A small class-conditioned image diffusion model, trained from scratch: norm rmsnorm.
Rows from expert 4 of block 5, named by matrix and row number. Rows with one number belong to one neuron. Each number is 200 + 40 x the weight over the matrix's rms, rounded and kept within 0 to 999. All counts start at 0.
# up: expert up (model.blocks.5.mlp.up, 32x64x256), inputs 64-127
# down: expert down (model.blocks.5.mlp.down, 32x256x64, transposed), outputs 64-127
up.2,237,166,179,259,240,206,207,204,185,232,160,209,243,189,166,161,167,184,222,197,194,177,217,160,182,191,276,213,185,239,219,111,169,168,148,230,134,188,182,138,244,247,188,225,251,161,178,303,248,152,144,221,86,234,188,193,203,265,190,230,220,109,241,165
down.2,155,168,223,210,207,198,265,213,192,270,192,185,152,174,193,195,219,159,172,216,218,244,144,189,212,360,209,206,195,220,165,182,199,194,216,279,196,156,209,245,167,192,188,119,197,213,212,224,130,254,175,221,181,249,78,229,198,169,228,171,238,232,226,197
up.3,240,169,199,198,192,183,267,160,211,158,196,125,155,171,208,227,195,292,196,250,162,160,205,184,230,208,177,209,198,134,190,179,268,216,203,240,300,191,182,252,163,259,227,230,152,130,220,232,202,204,265,199,155,239,156,201,212,190,213,162,153,233,194,161
down.3,213,139,329,214,209,190,236,190,201,201,167,96,221,201,200,197,165,185,158,176,201,140,187,172,203,268,142,170,230,111,205,176,186,232,169,251,246,181,221,168,271,250,189,126,155,280,246,276,222,258,217,268,171,165,197,205,238,274,254,148,193,206,166,176
up.4,152,266,157,155,270,194,231,330,266,231,109,187,112,215,222,219,234,300,170,191,231,182,226,196,227,288,179,219,155,142,213,194,202,196,181,300,205,218,167,165,301,175,244,189,206,223,222,179,257,187,94,243,223,138,137,256,254,187,167,278,227,230,234,130
down.4,181,210,151,193,137,266,143,179,164,123,130,206,162,126,152,202,179,190,257,228,270,95,198,198,214,145,210,189,105,156,213,136,233,193,123,239,269,301,204,193,267,186,151,195,165,160,124,225,165,219,108,140,193,79,140,288,216,198,225,189,183,238,222,154
up.5,170,110,204,150,210,209,207,334,178,175,265,254,252,172,204,203,189,105,170,234,181,224,181,262,190,332,209,156,201,140,169,68,202,185,190,254,242,258,264,167,311,231,160,189,192,176,227,228,264,234,263,195,222,218,260,225,202,157,191,145,201,108,209,192
down.5,165,111,189,111,212,177,160,267,192,169,267,208,237,222,200,229,233,199,270,231,186,187,208,228,208,232,159,201,286,246,210,157,170,186,193,280,183,140,208,179,362,189,163,214,178,154,227,132,220,253,234,230,205,142,225,274,191,155,183,148,200,108,226,244
up.6,207,281,92,215,188,218,106,210,154,138,333,198,155,191,228,191,201,197,216,189,203,189,218,191,205,186,216,225,168,205,198,153,187,173,179,229,186,213,157,194,190,204,223,213,169,210,205,234,180,213,183,210,232,192,116,170,239,249,219,175,217,99,190,181
down.6,158,146,245,190,199,206,118,169,191,238,287,196,214,211,209,205,239,178,198,234,217,197,205,215,205,182,189,208,208,241,210,191,194,227,187,191,185,241,225,168,240,157,167,227,180,217,209,193,199,183,167,264,187,232,210,253,228,260,218,84,186,210,201,200
up.7,193,212,196,216,207,235,151,98,212,173,72,172,218,128,175,169,153,332,136,267,238,209,191,162,217,138,199,207,225,198,208,310,159,245,207,159,180,212,170,140,289,245,208,160,215,197,174,197,158,225,212,214,174,179,233,213,222,206,223,289,204,166,182,211
down.7,186,166,182,221,222,234,76,183,202,226,338,149,161,329,189,196,123,192,185,199,132,242,186,199,207,211,187,202,228,256,179,303,231,233,190,207,207,231,206,235,189,195,185,172,227,219,187,167,190,221,259,139,148,147,166,163,183,247,239,113,195,179,169,218
up.8,190,206,214,202,210,201,204,173,168,210,220,212,241,160,182,202,160,249,210,200,193,186,208,185,196,282,222,202,247,207,191,140,199,252,196,173,232,180,227,184,213,194,198,173,189,163,140,138,194,195,176,175,233,122,204,225,185,238,185,219,163,229,209,127
down.8,192,148,61,202,212,144,213,213,234,154,89,181,229,182,221,222,235,206,209,205,198,225,241,161,203,160,212,217,163,215,201,216,180,216,194,241,189,219,175,211,257,166,164,241,215,214,163,225,186,170,174,237,237,252,216,201,173,288,200,200,207,129,189,181
up.9,169,235,159,168,182,227,245,170,205,146,136,180,228,156,195,216,161,186,177,212,185,169,212,166,203,344,211,151,199,182,278,8,214,194,204,178,174,195,208,163,258,218,209,176,233,191,181,214,164,284,254,214,176,245,99,218,185,323,200,202,192,162,164,172
down.9,158,260,294,221,181,196,184,277,171,223,222,205,279,236,228,226,226,216,40,182,122,186,310,218,198,194,199,189,215,228,209,202,178,142,197,229,154,160,221,294,246,236,199,207,152,233,224,124,153,89,170,173,146,171,64,229,154,249,234,85,213,290,208,228
up.10,201,205,179,138,196,196,118,63,171,169,250,264,137,224,167,175,211,220,150,221,227,181,221,206,169,301,238,190,188,266,225,238,196,155,199,127,136,281,224,120,191,201,193,199,233,173,227,198,173,209,172,165,261,219,179,169,185,223,208,243,226,184,261,189
down.10,185,167,203,211,236,188,184,131,184,212,105,222,243,133,200,169,151,179,172,200,115,197,187,198,192,196,260,180,293,177,190,123,226,217,200,255,215,196,179,123,237,235,218,152,183,217,192,199,202,222,152,143,284,121,171,202,235,242,243,203,181,219,171,184
up.11,223,206,163,235,213,213,230,171,184,227,208,205,173,202,141,199,154,158,264,171,214,201,224,201,231,177,241,216,179,107,222,86,203,204,184,219,190,143,188,247,136,220,183,192,220,199,205,196,217,199,227,170,255,220,197,164,196,210,167,165,199,112,199,240
down.11,192,201,215,216,162,219,252,178,207,180,214,201,185,179,209,191,200,229,179,210,213,237,192,165,188,226,196,212,187,146,192,204,194,195,199,299,194,184,213,233,136,208,181,211,184,234,175,216,178,208,153,187,186,454,169,169,183,191,177,192,199,121,231,219
up.12,228,157,205,251,186,252,235,271,210,247,171,250,159,216,221,233,209,183,244,197,213,214,191,186,205,88,205,236,250,199,214,142,232,179,212,215,203,129,201,217,258,198,231,212,240,220,251,139,188,207,213,174,151,244,179,199,179,269,190,210,217,93,183,200
down.12,214,195,204,214,225,213,235,322,179,137,136,220,177,144,219,187,194,218,198,169,236,176,186,183,217,161,190,194,185,216,204,194,210,171,210,175,195,253,207,198,234,213,171,202,184,197,164,176,185,221,288,189,258,407,209,235,200,258,203,197,224,132,230,193
up.13,195,265,229,170,217,188,132,248,199,231,260,196,211,188,209,231,254,203,187,198,212,209,206,254,207,204,189,220,182,221,185,306,172,218,212,337,255,184,191,199,240,182,150,209,156,185,201,141,215,201,161,206,172,183,236,200,244,212,189,160,206,148,185,245
down.13,199,292,257,218,205,191,202,195,206,130,360,237,245,208,214,205,184,153,183,196,181,217,160,183,231,217,184,209,204,228,167,184,199,182,235,296,163,241,245,235,155,175,205,204,163,192,234,234,223,134,269,161,241,180,206,175,213,182,261,144,185,209,250,204
up.14,186,158,181,259,204,198,190,243,194,218,163,216,233,169,197,202,203,221,261,198,203,187,196,243,206,106,175,187,181,171,151,160,213,217,229,199,245,248,174,238,213,196,156,191,145,173,213,189,165,147,81,197,249,218,224,157,198,243,166,181,197,271,140,215
down.14,196,178,228,300,188,177,221,227,213,220,216,151,183,275,194,200,221,264,156,183,170,200,212,187,195,175,231,190,190,208,177,218,223,177,183,168,266,201,207,188,84,169,204,136,230,202,219,197,250,213,181,174,175,274,215,175,206,252,216,199,206,275,162,230
up.15,211,226,300,169,226,228,333,249,205,226,215,251,244,184,159,193,128,209,331,225,243,248,251,247,212,224,202,221,152,154,197,127,197,110,238,269,222,188,181,195,189,221,155,128,253,219,235,214,234,220,212,223,157,199,143,203,171,212,200,199,210,212,217,212
down.15,162,224,97,193,166,214,216,249,192,174,231,218,239,90,200,200,192,331,295,189,242,169,201,177,172,279,185,162,139,165,188,164,163,198,144,157,165,201,182,182,297,152,215,198,165,173,182,200,218,166,163,266,257,219,192,186,229,181,153,317,209,189,234,193
up.16,253,227,228,165,192,160,179,139,223,227,209,209,114,180,158,201,200,158,145,227,207,209,256,170,198,55,237,205,193,185,184,134,210,163,188,156,173,104,201,154,208,246,187,179,223,203,195,201,232,162,223,191,196,202,187,214,194,208,203,178,210,170,257,227
down.16,214,174,99,191,244,134,81,121,207,208,115,185,221,207,180,217,176,201,229,196,256,220,178,204,193,172,213,221,297,209,165,191,198,212,171,125,194,227,236,207,204,226,220,197,212,177,180,208,223,210,168,217,151,217,159,194,213,175,212,181,196,167,201,167
up.17,180,157,256,156,205,173,227,179,227,187,183,218,140,188,175,213,177,157,185,215,193,89,221,221,193,284,286,170,211,181,218,83,187,149,225,263,197,221,196,209,270,252,188,200,255,182,210,217,222,214,205,174,238,181,81,134,183,137,179,234,186,133,234,174
down.17,202,204,152,317,199,135,82,346,214,271,292,182,192,233,182,197,143,234,76,198,234,154,275,160,171,169,162,190,188,226,188,309,233,241,200,52,189,215,186,239,149,221,204,157,254,232,184,199,208,260,238,154,104,203,231,177,182,271,236,141,216,206,231,205
up.18,246,159,240,213,216,204,168,266,176,239,230,203,225,164,217,234,241,249,162,183,179,171,200,247,211,139,164,204,264,164,161,191,183,231,219,204,220,189,216,240,183,190,224,220,150,174,203,174,152,223,214,198,174,186,81,228,219,155,201,248,149,89,233,172
down.18,217,180,243,203,222,201,182,302,187,155,268,185,170,280,215,161,168,232,276,194,162,220,198,214,213,288,196,179,188,187,199,255,173,186,189,153,213,241,207,179,296,180,208,247,165,171,190,207,218,181,232,192,191,335,61,265,207,128,187,166,196,163,194,218
up.19,206,206,178,223,279,206,182,189,211,185,193,185,138,188,183,176,238,296,216,219,250,274,204,205,213,250,219,220,160,194,220,169,157,168,202,145,197,293,116,182,187,252,171,190,190,167,149,228,192,173,133,238,150,183,144,220,214,220,160,281,222,254,221,209
down.19,239,175,222,201,128,176,221,90,210,172,267,157,147,281,217,192,282,241,263,208,145,142,181,198,200,192,200,208,270,211,173,218,200,192,232,161,194,202,196,227,188,141,202,194,186,210,244,218,262,246,219,139,241,198,227,195,224,153,148,228,202,216,175,222
up.20,187,159,150,229,208,222,222,299,189,190,272,181,135,229,187,184,189,135,205,199,209,195,245,184,198,345,206,162,238,183,197,154,166,274,222,128,169,185,217,253,154,205,188,205,188,203,197,175,190,210,178,183,203,170,192,190,181,319,181,218,174,209,215,196
down.20,206,220,211,249,249,163,154,194,165,191,184,214,171,219,187,203,184,179,175,225,236,204,246,186,213,115,188,199,208,97,162,248,199,218,202,260,203,222,186,146,187,209,192,212,161,204,235,229,135,312,190,221,196,58,162,213,188,213,174,94,192,284,192,174
up.21,219,216,202,136,218,205,241,145,216,187,229,178,201,183,155,199,181,205,219,251,148,188,205,179,240,351,181,211,151,178,186,122,240,232,163,153,231,189,197,237,242,211,273,108,222,182,207,218,243,237,179,211,170,209,246,234,170,270,176,323,163,74,245,175
down.21,230,187,167,175,219,162,231,187,193,111,216,210,193,134,188,199,227,145,146,177,171,239,195,193,201,202,148,208,271,149,193,216,191,228,215,292,219,139,195,220,176,175,158,185,217,174,190,253,174,169,258,210,276,75,182,261,105,117,153,225,205,179,179,220
up.22,158,197,227,202,209,242,226,252,144,212,195,269,160,202,185,217,193,188,226,179,244,301,182,246,179,180,174,272,209,104,223,107,218,229,218,129,181,199,184,233,210,202,183,165,194,211,171,212,237,244,294,209,172,225,300,288,204,352,204,97,197,242,204,223
down.22,183,256,158,182,164,261,235,199,171,226,219,225,226,178,209,198,172,198,200,212,143,183,204,164,196,213,220,177,190,117,209,190,203,161,216,200,238,171,159,186,237,204,227,193,193,232,202,185,205,199,274,151,245,248,253,254,180,212,185,184,213,207,194,215
up.23,201,168,193,140,210,182,181,250,173,183,248,255,210,146,218,251,189,229,196,215,194,206,241,159,188,197,273,229,192,237,175,149,170,151,152,222,173,126,131,133,158,198,234,147,210,183,211,185,168,179,243,161,225,193,133,140,202,162,202,280,167,182,190,228
down.23,175,244,218,156,176,231,162,160,193,266,146,170,246,200,214,214,204,190,151,218,158,252,186,184,200,145,204,197,215,157,189,263,203,235,251,254,237,206,186,143,99,228,237,216,184,167,200,149,231,187,180,195,198,252,258,178,168,204,207,134,148,270,173,191
up.24,209,216,159,140,207,200,245,154,183,217,162,172,184,141,184,217,199,257,147,217,221,251,206,210,231,226,188,180,173,153,202,142,196,225,223,263,215,217,244,244,178,186,219,172,172,189,215,207,187,221,179,193,198,177,201,232,201,222,174,301,186,171,199,181
down.24,247,229,201,125,172,167,220,197,236,214,272,179,256,224,130,191,130,162,128,174,191,106,232,203,186,198,199,168,198,182,225,190,201,131,168,166,222,155,198,210,148,204,200,206,186,222,226,206,192,173,195,213,182,179,193,189,206,201,222,145,209,357,233,195
up.25,211,206,154,243,179,195,277,214,218,224,217,183,177,215,165,193,223,234,188,183,220,191,204,155,195,194,223,194,274,229,216,200,231,226,191,197,153,200,163,134,173,207,223,188,195,165,201,195,229,169,206,210,181,170,156,159,216,252,189,193,220,235,197,182
down.25,187,182,240,197,190,165,171,215,179,188,182,181,228,203,197,201,149,185,151,190,217,217,188,196,215,198,195,237,168,246,214,172,187,181,191,163,228,224,226,187,156,192,176,267,164,224,212,184,199,209,228,205,238,281,190,172,189,203,197,171,175,243,203,191
up.26,213,222,184,163,208,189,111,219,196,202,178,230,158,136,213,197,248,245,153,176,238,197,206,229,201,249,226,200,203,112,227,99,201,182,170,249,173,202,171,220,150,157,216,187,146,198,204,246,145,189,237,197,250,194,303,239,220,193,195,248,218,224,244,195
down.26,205,239,183,207,236,219,179,193,227,163,145,246,225,181,209,187,163,190,233,180,201,230,168,201,190,265,206,201,182,189,201,70,211,183,213,280,172,217,201,220,190,252,225,199,207,163,232,237,160,172,276,171,226,316,278,226,213,205,179,217,196,260,255,170
up.27,172,151,249,143,191,193,123,181,181,165,26,231,209,229,188,195,211,201,169,227,168,191,187,217,223,198,152,206,244,248,182,309,205,230,217,178,198,158,202,263,215,219,169,187,192,204,195,222,225,174,167,233,224,213,168,182,175,257,204,85,151,132,232,197
down.27,191,231,172,242,210,216,183,208,204,218,258,158,202,189,219,198,190,187,228,199,146,229,243,166,227,157,175,200,207,79,171,157,178,221,161,324,171,175,165,211,218,213,175,294,172,186,243,189,186,277,187,191,149,175,309,189,164,165,154,133,197,116,207,205
up.28,135,205,236,222,163,219,215,194,148,184,136,226,271,200,208,217,218,192,177,178,196,181,201,204,191,263,200,233,154,113,182,121,170,206,200,168,233,147,241,192,266,231,188,196,198,223,168,167,234,173,191,222,187,254,208,201,194,67,170,260,183,180,224,182
down.28,189,213,203,202,232,293,215,133,214,280,114,242,218,209,216,218,211,142,209,177,217,197,244,216,185,159,238,208,207,215,227,207,194,170,134,183,210,180,222,148,110,211,197,197,150,203,249,180,133,214,262,255,185,208,145,182,156,197,222,250,216,158,212,262
up.29,181,202,207,341,222,192,328,125,215,212,225,240,310,242,211,187,174,93,146,213,192,213,208,250,193,58,234,196,194,244,188,162,224,237,214,217,273,198,241,202,188,264,201,215,207,212,179,204,221,201,185,176,175,226,253,225,209,261,195,137,187,209,163,197
down.29,219,167,190,261,181,172,158,115,216,239,109,210,163,186,181,201,181,120,289,236,148,153,189,235,223,111,244,230,205,230,210,148,178,216,180,212,210,188,230,215,220,164,164,185,242,197,217,242,245,208,290,112,188,154,284,164,209,250,188,141,208,274,212,197
up.30,209,237,261,268,205,163,143,119,159,275,205,205,122,166,187,214,227,231,142,151,216,136,206,254,197,234,194,184,179,154,211,222,138,124,215,222,190,188,196,194,148,204,164,205,172,184,192,180,209,166,199,234,266,151,181,237,213,191,222,144,206,177,216,224
down.30,183,218,184,242,163,212,148,212,201,190,166,198,173,183,187,191,207,214,253,187,244,228,251,208,216,163,202,205,193,251,206,114,175,176,213,222,176,262,174,212,267,270,225,237,203,204,165,162,168,252,125,209,175,224,191,179,145,284,168,241,214,234,202,220
up.31,180,131,218,236,188,178,195,228,211,235,144,185,152,172,206,188,209,156,153,189,224,180,194,149,189,270,214,227,197,200,205,257,244,230,215,285,182,158,175,116,189,198,198,179,166,230,212,178,229,243,213,166,252,253,294,226,166,163,201,116,216,134,157,199
down.31,176,228,208,194,233,274,200,223,202,172,168,187,202,211,216,188,181,183,246,219,165,112,202,277,176,255,211,212,260,172,188,230,192,213,184,224,238,153,189,115,292,198,258,216,199,181,252,202,219,137,271,222,148,163,226,223,216,232,174,152,172,160,211,238
up.32,202,135,201,266,221,227,111,209,196,212,223,214,124,294,255,198,196,240,167,213,209,226,211,223,181,223,210,184,182,226,183,221,206,250,199,200,311,241,201,225,242,200,189,199,156,209,182,140,192,161,125,198,199,235,242,158,229,167,187,283,209,177,201,165
down.32,197,195,74,158,191,199,163,166,186,102,247,212,170,166,205,212,193,137,197,186,159,191,196,176,192,149,186,210,172,277,230,207,189,211,223,194,210,232,187,223,292,192,194,178,209,205,187,234,188,162,202,171,255,260,218,201,149,214,208,257,165,192,192,221
up.33,177,129,206,106,193,215,350,231,213,231,287,205,130,211,165,192,183,238,248,233,172,150,209,146,213,289,237,181,217,195,183,228,206,190,209,172,228,200,170,165,189,205,165,234,224,197,189,195,181,185,255,223,157,243,143,174,185,272,228,147,193,196,173,164
down.33,243,190,262,238,222,174,246,135,176,156,153,194,229,209,193,201,188,150,218,221,173,211,178,229,193,197,140,201,153,82,208,85,207,211,233,210,199,193,206,186,316,172,198,189,158,168,174,280,214,202,210,134,271,88,223,222,229,232,203,226,193,87,186,214
up.34,230,194,214,155,195,210,187,155,201,250,160,201,222,219,165,184,214,221,274,190,199,197,222,223,244,244,170,163,188,104,191,150,194,196,235,113,203,232,244,240,144,228,201,135,194,198,234,251,240,194,96,187,257,213,191,225,199,234,194,126,168,219,231,186
down.34,178,169,370,176,238,245,192,202,218,148,86,222,225,234,204,196,156,172,218,180,232,204,217,209,221,255,173,197,219,198,215,157,216,202,195,193,175,196,179,243,195,199,216,204,198,184,189,200,207,159,233,228,219,226,143,191,215,207,206,199,195,225,201,190
up.35,234,220,214,220,201,190,240,223,228,249,253,204,139,210,181,165,176,160,216,167,181,112,245,144,215,172,214,172,225,92,160,138,158,236,239,236,177,140,174,216,265,228,209,190,234,204,207,193,200,218,211,196,190,215,224,127,201,190,208,214,153,117,194,186
down.35,234,236,180,158,182,217,132,178,179,199,277,181,223,186,181,214,167,269,195,182,229,241,226,220,198,112,225,189,203,105,228,202,173,219,171,254,152,244,170,166,148,229,195,209,180,243,203,105,174,166,182,221,234,298,238,222,206,130,136,238,227,145,174,160
up.36,174,169,289,103,219,204,226,223,170,258,183,303,261,202,187,184,211,211,177,147,205,237,270,169,200,205,184,187,225,176,206,131,161,256,228,184,181,125,172,205,182,195,217,199,164,181,259,223,203,187,163,148,264,241,210,207,193,204,188,262,193,252,232,185
down.36,230,192,241,215,252,202,207,218,207,254,159,203,197,40,211,197,176,215,321,172,145,179,162,249,155,139,188,218,165,182,197,186,230,221,210,167,206,232,190,252,147,178,199,201,244,191,160,280,191,237,253,249,220,240,188,211,208,149,235,176,203,242,216,188
up.37,210,235,163,185,209,230,150,169,180,186,197,207,189,202,203,211,220,240,174,183,190,165,219,200,223,194,219,196,196,0,205,236,187,194,178,171,246,177,203,254,273,215,186,213,191,176,193,240,148,221,171,204,250,230,329,197,206,272,172,213,184,205,193,193
down.37,201,210,196,246,217,157,180,127,207,181,188,233,201,215,217,227,259,180,194,187,212,239,247,204,180,180,175,200,93,96,203,289,215,222,207,116,179,188,181,178,220,98,179,208,155,163,222,184,263,247,261,252,136,348,247,193,199,294,179,209,204,152,204,176
up.38,263,206,132,168,182,222,98,221,184,206,274,232,137,181,165,187,184,223,243,154,212,168,203,129,181,273,184,232,200,190,212,116,224,219,170,119,200,212,187,235,149,231,182,210,198,164,178,347,221,240,251,232,267,199,232,186,214,207,192,210,180,161,217,187
down.38,233,233,259,218,255,172,159,221,203,217,229,184,233,250,203,203,159,147,152,176,258,171,206,175,236,238,220,199,153,272,195,167,218,161,237,137,131,196,204,282,221,215,194,197,237,185,240,60,193,170,212,240,109,245,230,248,219,153,103,198,188,209,229,197
up.39,169,260,284,156,156,272,230,235,208,174,280,228,51,89,215,205,225,141,243,225,206,101,193,162,235,323,248,236,224,200,202,227,142,156,161,248,151,235,135,147,180,196,195,222,239,197,218,181,232,197,314,231,132,223,207,134,232,262,225,240,241,148,186,216
down.39,220,198,195,184,240,215,215,210,231,304,187,217,182,320,201,215,266,207,155,218,188,203,245,166,233,41,234,205,109,222,212,196,207,211,196,149,240,202,155,120,236,181,208,217,210,205,241,127,292,225,158,195,112,256,135,149,166,184,197,193,155,231,201,203
up.40,169,223,172,270,212,195,187,212,184,273,220,185,135,77,168,207,221,215,231,210,228,173,187,207,205,250,189,196,163,173,248,179,213,203,236,257,173,170,243,196,143,176,211,213,172,176,165,147,185,235,100,191,289,226,157,231,207,141,149,244,239,225,196,198
down.40,255,233,274,253,182,224,232,230,202,172,145,135,161,183,219,207,89,143,196,159,238,189,197,154,235,312,209,199,181,154,218,178,167,197,161,272,268,124,191,203,178,216,143,138,180,238,220,200,237,181,224,196,153,123,148,179,196,221,233,240,198,199,224,259
up.41,199,137,261,57,138,176,164,247,260,244,216,231,139,215,162,187,127,223,200,209,223,250,178,163,221,277,189,250,149,177,230,0,182,197,214,92,180,188,199,162,177,189,198,193,192,249,199,248,203,152,188,215,248,269,152,168,219,224,190,177,205,217,219,167
down.41,184,131,145,113,224,185,138,261,208,143,248,184,143,186,211,192,215,184,221,195,155,176,156,180,197,201,183,202,227,221,186,150,189,231,187,191,200,189,216,176,150,181,218,197,155,211,211,234,155,140,130,156,195,278,146,176,177,175,239,203,218,246,204,175
up.42,190,113,226,187,267,207,208,128,209,208,148,251,181,197,201,217,246,210,221,196,189,195,217,196,229,164,253,184,241,220,221,83,223,226,139,155,188,184,188,215,215,182,251,207,178,158,167,200,158,160,180,173,190,137,267,231,226,162,162,227,195,221,180,153
down.42,225,210,91,212,237,228,219,124,201,107,93,195,198,145,221,202,244,187,239,235,200,232,166,158,148,178,182,196,229,199,191,197,201,200,224,178,207,218,200,222,215,202,209,214,245,202,221,188,221,145,246,182,239,288,277,194,198,259,172,184,199,89,168,218
up.43,213,148,283,155,129,218,169,306,232,282,213,266,154,167,160,211,216,249,192,207,168,79,257,168,215,257,232,197,216,179,204,231,182,88,147,202,178,136,194,197,188,206,191,238,202,196,236,160,208,117,129,189,249,206,166,123,172,179,197,235,166,107,228,195
down.43,191,222,120,112,286,205,202,263,234,143,165,202,214,247,168,206,213,292,266,200,238,130,250,219,204,318,252,192,273,328,176,204,199,186,211,224,200,178,213,216,180,269,197,262,178,234,238,203,209,104,229,249,116,297,175,236,226,272,175,244,225,196,242,184
up.44,208,144,205,137,176,216,281,195,184,232,232,157,178,190,184,216,191,229,243,201,201,201,196,182,192,198,201,196,214,200,180,116,189,217,223,213,202,197,215,236,296,253,190,216,214,207,200,172,173,225,223,205,127,179,211,193,186,259,197,152,215,185,176,180
down.44,198,155,190,209,159,219,216,160,215,220,198,167,184,220,179,195,191,201,170,198,152,195,215,218,215,181,178,210,213,232,200,232,185,186,202,205,178,196,224,168,167,200,220,196,225,193,210,172,205,181,111,183,246,261,244,140,201,136,192,202,207,140,182,200
up.45,201,209,354,166,207,176,143,245,248,227,225,230,142,273,198,182,189,288,191,219,199,139,251,197,197,268,225,226,177,86,221,217,223,166,143,264,168,213,182,126,129,178,227,166,178,191,163,201,166,175,274,176,255,204,171,174,282,176,201,287,200,227,207,239
down.45,219,229,0,180,257,159,240,151,202,234,105,239,181,233,217,212,258,186,187,205,143,125,163,207,217,194,210,205,239,101,240,173,159,180,224,116,200,209,182,119,314,194,190,158,124,161,208,231,236,197,208,215,194,244,193,238,190,231,243,257,168,124,170,176
up.46,228,224,202,162,203,228,270,247,203,210,210,204,189,204,173,214,189,211,188,169,152,199,264,203,213,203,147,180,259,180,160,145,230,179,161,270,228,223,158,205,174,245,212,233,187,185,245,238,215,209,139,187,177,212,149,179,188,183,167,226,186,156,215,164
down.46,181,173,140,173,181,225,196,194,181,199,210,242,210,216,201,186,186,224,218,201,171,186,169,166,197,227,212,209,230,212,175,253,216,211,225,233,215,264,192,146,208,190,199,193,252,183,225,252,184,176,135,182,224,178,228,158,231,126,248,231,177,201,213,216
up.47,202,206,231,209,213,241,63,190,187,170,286,199,114,209,204,205,192,240,212,200,206,236,189,193,197,352,218,196,220,270,218,163,222,239,210,215,204,183,172,213,185,201,196,210,211,195,212,193,178,205,137,172,176,201,333,216,203,293,182,180,207,202,148,231
down.47,186,197,200,183,186,239,189,193,210,178,175,230,232,220,182,168,193,198,304,150,195,132,215,160,193,286,177,210,148,149,152,229,229,240,160,201,212,246,227,307,205,177,201,180,199,180,215,206,224,167,142,210,160,154,216,265,220,313,255,133,195,218,239,248
up.48,155,178,190,174,239,229,257,141,191,230,129,255,235,176,260,212,191,278,234,213,148,220,178,171,189,157,228,151,225,185,216,153,251,269,174,253,233,228,235,242,192,252,239,160,181,171,201,213,210,211,153,168,274,193,118,229,192,287,172,235,128,224,252,156
down.48,214,276,179,240,104,179,0,177,203,128,151,194,201,130,232,192,232,203,232,181,258,145,155,233,230,133,250,211,282,187,229,337,195,184,233,63,170,197,181,211,253,154,215,211,194,189,182,277,313,264,206,181,142,89,164,197,241,178,245,194,214,84,177,193
up.49,184,225,179,97,192,216,280,224,170,209,191,245,221,227,175,220,175,249,158,209,169,241,222,211,230,164,201,232,163,169,184,185,215,261,194,213,233,159,213,169,197,206,225,193,229,175,169,256,194,232,224,200,220,198,215,189,173,158,147,188,179,137,251,247
down.49,212,179,188,288,210,225,279,257,220,184,212,215,183,175,220,190,283,172,234,179,173,131,141,194,224,112,181,183,136,144,207,145,214,231,197,290,152,214,181,245,150,207,196,220,187,190,227,214,187,188,231,192,194,203,185,212,197,136,192,137,220,164,173,134
up.50,189,229,231,168,232,165,130,228,169,192,243,177,206,118,187,219,213,278,190,228,161,202,207,214,249,313,169,204,190,275,208,256,235,180,208,14,203,214,229,237,321,205,202,193,203,179,238,212,270,218,162,199,203,93,28,197,156,199,214,250,161,345,229,142
down.50,212,184,296,198,156,148,186,116,248,203,243,190,172,226,189,206,222,235,156,163,252,119,241,247,250,231,167,182,130,278,219,213,227,200,151,204,187,240,231,201,183,162,203,208,167,236,206,169,134,170,240,152,196,92,130,202,250,212,227,177,226,298,197,175
up.51,226,178,184,124,205,206,174,265,148,200,125,236,208,161,222,242,228,238,184,229,247,194,215,198,201,223,199,210,196,152,163,104,180,162,168,129,239,130,133,185,235,200,210,207,167,108,207,206,163,165,205,202,216,216,46,202,200,180,252,202,197,149,162,191
down.51,229,198,164,285,187,220,199,274,210,218,91,211,187,191,160,192,174,195,297,194,216,182,203,286,200,205,199,196,253,213,180,118,201,222,196,226,235,204,216,191,209,235,190,264,199,179,178,210,203,201,270,181,173,193,132,239,174,258,152,179,150,224,194,225
up.52,184,215,264,229,239,173,267,302,233,136,234,260,194,236,212,184,250,190,160,210,293,194,206,226,178,181,184,185,172,223,207,128,171,159,199,234,194,222,158,216,284,239,163,205,168,177,180,212,200,139,245,213,124,237,159,186,202,179,158,129,255,180,181,279
down.52,182,221,132,69,171,214,311,189,178,154,225,195,189,171,193,210,179,113,142,219,183,166,208,214,221,221,192,204,130,187,212,208,233,261,172,169,226,266,195,237,62,222,203,156,177,158,182,226,207,132,268,205,257,187,252,165,231,216,234,208,209,180,224,213
up.53,177,224,270,189,282,185,254,192,282,213,211,213,123,235,216,175,155,239,208,210,141,229,250,126,202,182,255,193,234,290,225,169,263,213,85,244,229,233,128,156,150,201,229,226,222,160,137,261,261,170,186,117,236,211,175,231,231,255,101,172,157,185,150,168
down.53,162,220,153,283,130,217,164,218,187,201,221,171,186,175,237,190,136,165,0,231,269,197,161,206,219,243,223,183,204,217,208,226,164,209,264,209,195,249,195,222,148,276,212,179,207,217,174,293,220,153,219,215,150,233,188,142,195,247,163,241,172,214,178,195
up.54,189,191,207,203,137,181,132,208,219,217,170,215,223,200,190,222,151,117,169,248,214,232,182,159,203,99,118,198,193,259,156,154,133,206,200,114,210,218,250,255,101,261,224,208,192,203,209,224,264,253,155,217,183,207,115,191,197,213,201,221,194,144,191,231
down.54,163,185,220,209,221,257,190,150,187,250,257,208,203,158,191,175,233,156,148,127,139,134,154,263,190,212,188,190,190,177,152,180,230,145,232,209,139,262,174,168,225,174,173,227,214,196,177,225,246,162,198,255,196,84,137,185,201,226,163,231,217,275,225,205